{
  "model": "contrastive audio-text model",
  "dataset": "songs of 200 made-up bird species, synthesised, often over outdoor noise",
  "train_examples": 39062,
  "time_shift_ms": 100,
  "n_mels": 64,
  "hop_length": 320,
  "input": "log_mel",
  "spec_augment": true,
  "win_length": 400,
  "tokenizer": "word",
  "vocab_size": 50,
  "loss": "softmax",
  "embed_dim": 384,
  "encoder_arch": "vit",
  "encoder_norm": "layernorm",
  "encoder_norm_position": "pre",
  "encoder_activation": "gelu",
  "encoder_mlp_ratio": 4,
  "encoder_head_dim": 64,
  "encoder_fused_qkv": true,
  "encoder_bias": "none",
  "encoder_qk_norm": false,
  "encoder_parallel_block": false,
  "encoder_inner_norm": true,
  "encoder_moe": "expert_choice",
  "encoder_drop_path": 0.15,
  "encoder_num_experts": 8,
  "encoder_moe_every": 2,
  "encoder_expert_mlp_ratio": 0.25,
  "encoder_experts_per_token": 2,
  "encoder_shared_expert": false,
  "encoder_patch_size": [16, 8],
  "encoder_layers": 12,
  "encoder_width": 256,
  "encoder_positions": "learned",
  "encoder_pooling": "class_token",
  "text_encoder_causal": true,
  "text_encoder_width": 256,
  "text_encoder_layers": 10,
  "text_encoder_norm": "rmsnorm",
  "text_encoder_norm_position": "pre",
  "text_encoder_activation": "gelu",
  "text_encoder_mlp_ratio": 4,
  "text_encoder_head_dim": 64,
  "text_encoder_fused_qkv": true,
  "text_encoder_bias": "none",
  "text_encoder_qk_norm": false,
  "text_encoder_parallel_block": false,
  "text_encoder_inner_norm": false,
  "text_encoder_drop_path": 0.05,
  "text_encoder_positions": "rope",
  "residual_init": "none",
  "optimizer": "soap",
  "beta2": 0.99,
  "lr": 0.0016,
  "beta1": 0.95,
  "shampoo_beta": 0.95,
  "eps": 1e-08,
  "precondition_frequency": 32,
  "max_precond_dim": 1536,
  "one_sided": false,
  "adamw_lr_other_params": 0.0011,
  "ema_decay": 0.995,
  "steps": 10600,
  "batch_size": 256,
  "epochs": 69.5,
  "lr_schedule": "constant",
  "warmup_steps": 530,
  "weight_decay": 0.3,
  "adamw_weight_decay_other_params": 0
}
Rows from expert 1 of block 5 of the audio encoder, named by matrix and row number. Rows with one number belong to one neuron. Each number is 128 + 24 x the weight over its row's rms, rounded and kept within 0 to 255. All counts start at 0. Numbers have three digits each.
# up: expert up (encoder.blocks.5.mlp.up, 8x64x256), inputs 0-85
# down: expert down (encoder.blocks.5.mlp.down, 8x256x64, transposed), outputs 0-85
up.24:158150143089142133151108164098110121141138110127131118137104138126155109112116129145164164129149143135136152124136140187172155131149097130121150149115189160111168103117092136106140143105159122122116115097076185120103115141131153191098122127115122164111103149
up.25:084125119127099074151123116132125107109172093102081127104148103121147149116139116107182189098117107138123121127145106129156125124169111109101037127101120155145130149159119144112139105133147104155144100120146175156168161147092139138126125128152105103162129163
up.26:127107163166112146097114162139126136134151122132114132140196139105142137146127102144088100139117128123145138137177139115111130130112120133107118129154109095149121091151159136156107145131113117138114130168129126136122124142141160135128091090123173132146157172
up.27:131155092066112129129092131157130104127103157112134148110137119118113160158105137159141183121148122114142107111126117100102094117103134163167120132114078125153077085122121155101109176134116109079096076093136128142107099158111135128138120106142146097102126141
up.28:118091112125136101122142101126085117127090095103157147141142126182131089121106126090140129128154136131159128122102116156095152163124130138194129139121127131133097175139089119177162135091122134121109129122131172105104143119071095163085147116138095157145130102
up.29:095132135161119120094123168130154104095138132093153118120101142109088160111144143130141082123106105100081124113096141134171169124133127112133084095119149164120161093098072139117121160138120106141163121114144119114164123118148135173161159110102115103144122094
up.30:094180163143129142088147130178117095167146079120105159144168089111163135152120124144138142107138163098099105142120083157153126112124122127111069143114189153156145135130143124131136116150109107121127146097096114138141181080133094151160118141137171136093088123
up.31:129138160138097136154108146178156127128101130147158162125126144098107103151110161132122117167121117151117132136116103161146122102166132109148135096137123143152115136156136107157115076190151074133137107092165146176101167123113144134095114113129094123104139119
up.32:100097175141139177067133128130102148120106126131169131096132124152102110114163105109130139126115123151107108119137119149120125130144126157108075155145125139098139111126107094140173162152141109094116146158105114082127161156145156117146095137069130131089100080
up.33:112111156115158137132130098081126147108122117151110148152150154113157078099109134140099101168135113142140140101147138111122107087118125121143139117165148118129137117107112120121082139101097155092156187075142152135096148111124125126117129129154142135111107129
up.34:116141104111099123124183106128087087136153139101143119128148141167154135106138135174121179129151147132128081098123130107127152149162125105161125119147145166110104086097143130129153130156117110163131144124131157120138132119120150145173118127100090135103148131
up.35:120120110153063143161132146123114108128097116140116110091163130123121108134141143108119115114114138160128127120183128110124147141159121153105128136111156133092114141114129144121089097173131169141135149133122112175149110118139152137142130107132160152108098160
up.36:141138135103134118149104127112130158159110146119143132152133170153109086119152107123171109116104132135133156092132126117141135120134126110121095109142156151130129162147138123130158146075091079105144126125165136126113112130158128122145149132121108116151099105
up.37:142191087136115167102207100155150138129110130164089118125133126135109126132175109109093084101132164124096105154114138121127144108107110140123132159123084146133120160138150103108129134146179145086151144131110154142152135170112126116091129091118095125150121120
up.38:165136128171141138130088154117129134184146124158135159130159121108123120127108115099161120098099154106147133129092097128139191123121168139129134148124133137141112112184144114130130107072118160091138107101145137084152103159075127127117129151144102115072167118
up.39:125138143146140110087097112139147142139125144099096155168093145121123130115130118094093112124152140133143113153196112109055155080148152156117083125142146112108144079149133125118168143148094112116111166125115169137146111121077131136174117133151163127104083090
up.40:116109091134147135133116136162134128111103137141092183095140139105122159125170143108130122101117092168134110137156119127110174093087121155158117081096106046117106114119118124172168108133144116154127156132109152164137159147153134109155110145128108144117124121
up.41:135105097126153094108140151119158103104142103140130094132121135077137166149099129164127103152139103092142147151164101082133098103111101113136097104151129115157100119139141100118125130108115111144151152102142140109095105119110133095138099112152136132150091083
up.42:134139128153152131094104145121175165136127187103113107148094153101101098122124111083123194104134098120065120105133151117100098137095142161143130130156110101132098145131107111103110165152144109124159147162187125074098116128159137134129146122124116106159128141
up.43:107165108139102108140115125110091112136149133149152185133127089150105176086134160162120122134157151146105113153108134151095141120140126159133115165112115177131146148128144139124145129124116151134129146137105111088082147141112116123078131149110118135127063137
up.44:091131125090161111112130151139071167134137103102138127129118156129122112159150109114113152164177136141133090115137114112123130116140136116079147071150122142102159082162097139116131132087099130073112128105110145142118108133123123151137113157110147168122117116
up.45:119066147103117131134193145156132120163094125112141130091101121077143113155113095138113108150135132121081162103108099141107139128135133150113144133145139167143118100159130112141139122126107066147174120100104134122137166173130077148125128072127119129124133106
up.46:161107119145111158116154123118130136128146135127149124137158129119099156083079135098134123138164129122147126120110139127178154105112087151154132160113130155109070152142120117137162130117133107122135113141104135075142143166108140133139148172157159084162085129
up.47:154127162129164191135094134072111105095113129141111138145138104137100143139103141138151136121133121141113133148144129121174138131139120107129132134128104128124160135165094148124115150121153091119160126105114094138140116178142152116161103089113101123139114103
up.48:113211146149108173120107140100137069146089106126167139137159117116105139117089123093132139146114107155145148118159082143137137123134117122143092126145152140120135192185152119128083132149139146146126161145133142134150179104084154102109138114139120144118117114
up.49:104133123167138108132108119149104118156169108139123137117173117120153165152142124111161153159120111134138103093097173149121128144144156116105129129113165157120124113182095149100152076143116122127144112095127098164112144105051108131164138088103112128099173134
up.50:111148148122124140150128109152078113108125110133156153147136188149116086110102098149127125121129111167102134109160138108107152153189133095158133103112148146121140086112139136116091086126074129140108149113115127180171144081150140136153087074111149177117114123
up.51:140104127152165112186099100179121111153119128156107082154113148167082113161126130134133169122118140151142092137130126151149140135156119128114106095113096090168131146102106167155146106132149090077152123092140135134157156077085141127114134101141114143170165128
up.52:128156126141122119168105141160173125104151116136125129134138157126129135105147128158140124126122168135142121137079172190196148124121139124127136125112129125137105124149119137138117124111143083104122097126137206122063128141127136127125141168140106162141160135
up.53:148122124097142112132155088083120124121154108169087151150165148118125114083171136102152093156139134146107175080105140098116135123120113120150108107155149161103155117138101109100162136152149152133114103143096124132123104132131161133099155100086146146112145152
up.54:130094129152143071114119131155155133113095124107136123133155124116107148110144157081108160143092163108117121116152150129139102147115119102149155105126095095159129116119089126123082179132149134104099122095161129113095121133137127096142184126125156134158154112
down.24:129135131138105145108127106117134147126122164117127176119122163141133132140155126136138136125158127129154110136130071147100069156163140130093123150144076114143117111179132136141105127137178130135139125113130106119113115099117170123119121106130180128140124108
down.25:119172139162109135139113095105096101144111120088151134140093079126132129140136105133163125142166124133145102141177086148157141139111139132116101043145132105149096119107125190140146118079130078124102152102156126133152112128175151133153118130147160167114173123
down.26:122146080102140107134177076115118156146134098141120141173141111152146105099158110099126156137089115134125181130101167112109105133174096073157110100142134102106146125110144111110152121155115104143159116098087150071151146158147114111145175095116166141149121130
down.27:121100143120161149106100119120180143155183106114125103123114107136138134104110098131110114139176133126140103161114134154118127092162106129137133162107132153166103124122155086152085084155124141142114138123175113103120160115115117157132118154124122119120110131
down.28:157124121160115142144095124104162123089169122142117139127112181105138090119160125125155127138162193170146163154124101156135172108130108133088109102130097164151105092140137124146118125136160130122169100147150132146124149119123111176128106160124077119109115153
down.29:109113114131094126130131101091126131145096113100104120125097125129144194128148115095066113163147130125099118170064122113118131125112158131142106136115099135133152165171131112109110134130117151140084083132119141125124110144106135113144153116111118168093162171
down.30:103125107113125138162151149116120114168076133115137153099148116117141115160138160115123121100119185118151139112160101107154112112109142178133141117122135120120133133163172116150101122139138112093100133117092127098132124111124134121169119139133114131126143097
down.31:101102124123097145119106098106130109110137103127177116120133134100159135134171139116122127151120146116090134065136146117148135146134137149139119144116159154164118099126100142111143118091117139133170114156105131102136186075129133141171124121140146113098158071
down.32:092130093118148107122124089127160150112127145138126114153126119110117157142125167142125191105099153123091141096123098124111148112138108131167115142143136123126153116140187086111099088095153158169127112097117127111123092119076092150138144120137137126120145116
down.33:165143125128088152126203120129106120094142122115171130114160110130133132148108163130153093112109109118125154141105082137134112120130127125139086149081112139139088144094109112098140120127129139117128134141122147108147122128124143148173109112099144156148126147
down.34:081128140074115107147159109117097131131151137139178106146119100130107162088093134151142133137147133146116111136136123153138123146117151116099118118154101116123144145154069136130096102152147094133147163084124161112139139114134148146115116154071147122124050106
down.35:133167126130109144130107115127140116132110107116164122162144129117111107126152096134121126103147123110154098135139110160156118112170154129126107100148094094134143128153184091124152101125102076145121097132110132087152157156148167126160144129109143121099088108
down.36:157087125102113104140125100086135081111134134151057151100142137172146135153123116163081138127142141123087119140072152103116156146137113120140152119132120159144164138144115095084126139100128166101136097109134145132087116114160127122095146136100160110092093109
down.37:114125105121086140146100081155136127145135108121135150156157118143145112109118107180097094158120082145093140131113134119142109142121097112151143098130099144099178150133145119111102120151155088122139157182078132124128155148131105146144159126102103121118137134
down.38:092072109142136139104085170126138094141121141112120145130095145132123105106136160124168106112097142101134168111111148133180104127116131112112174122120122084116113160148109131137105129089125139123157125103125133131137081133101116172125106143144115125134132131
down.39:120201127095158135108061095129152159159179167171123105114145136127129153144144073120085131142083138104134118118156156124126182116168127153149114102105143142141138092122163134170094099109158159121101102118150088141131140146091155123081133122118134118122090136
down.40:107130126103118154089081134117134111122146105152114106114103129117140135177154099120101159131087142154124114118150102176115139119141164155118099123135109171089105137110079159138147104160118127161127115102168121159117182136104114091127142144096189129102133161
down.41:117132141138122093150141147134152092107159113121157180139104135134112148137105100111122138134114143119103143110127117113125132112105125133121123154129120173156136118119133113111160120164114131123145114119128100148121117077172115144109138114100152112156132087
down.42:124147099159112099100054157124177150062132140143143117101128130101134155093102101102111117154133153112088105161116096134136138136111138136110099197102144109093164119084121136106132109192139128140107118152160178121113117126110123110118135136113109129139136154
down.43:134120102122118143108144121149103121122139134131129113157165115174145158126093109130128136106120171114162164128138163129123157151139099143090095169144128080101116146114077142101135181111138130126113138160092138126146154159114125117137162133132151145112078144
down.44:121125178156133107150115130152156122151177146127103149139119111125086147091107125159143094155146144124159164149098134149107157078085115115149138166153116092138107154135153117123098070091119139163138114135154138129105169122078146159110117122114152145142093116
down.45:116141133139081143111146145086144091105124169117194104126094105144155128133128139103114116179182124143126114120114141132152141104098135143102123128155102116140105134098151138145119128141144111170151153154107106103123105131112152141127134110116133099123150132
down.46:143138147138118168132151149093114120130108156150126121143122146094180112148114146130129107130150115155125143119132145113183120158140095114142190169154122108101129126148104107131142124089123161137113148119132096102115122165126159137093152124171171130120133099
down.47:085154143145133140099157134111092126141105129173099107122110107100155119129098141101081162126089147139116106133138162105136131115178079107142082150138129128132150104115159163135100124140136146111099133124113084138165098175129115133150132136113157160112162105
down.48:092107113104114106138129133131152122099109125114106107091152137096122092094145130135145133160102143145137142112132088143154112157141121104108142116091157168126128120111171100144156134126153111120138157133127109151152151130138125126155104093118123088133150112
down.49:160174155102171137108148153135102108164162120132138128138123103117102159126124139137103096146123153128116123144152153119110084136143099155133143114163122104083155107137136118114119168122156122152130175169143149128126123159150151135141124081156132127130073098
down.50:124120149111129128103146102134153099147127095102157097171123111123096090137127157121162106134145143145169156156131131133127138110126172116153125091132145114154134143137146134162120064122126116120111101162150133120114143114100140110082151141129143124153094176
down.51:136156147151101091156134123141139121127163110115126115138134154100132193116134148121129146156072100118131141147140100111102133098113142131084125132124102120127111101158101158127150112139101139134103148151127146145161139168122179103124107163149131140140126095
down.52:155120141122112127142129166135077109109118117117161131124146169127145140118127177133129156107139103152134086173136149127127082142115120150129125123087124152157141103070149122077113140138119100125125111139147093087135170105137131102164098156105127111108131130
down.53:127139103137108116137131127102144128137129120102121154148122144154103116148146154063118113097154120151114132148174129134153147106103096098127129162118098068150100094108123140092081131138118136162121110143139134102121126141156176130109134144096147150131113110
down.54:148161154139141121152137155156153178151149140127138123123120125176131148177125134136138105092106171139165138120115111098150116122115134116132130151151136108125091131139135126097135133108086148100114127149124110124127116145161115143143110113151106072108158144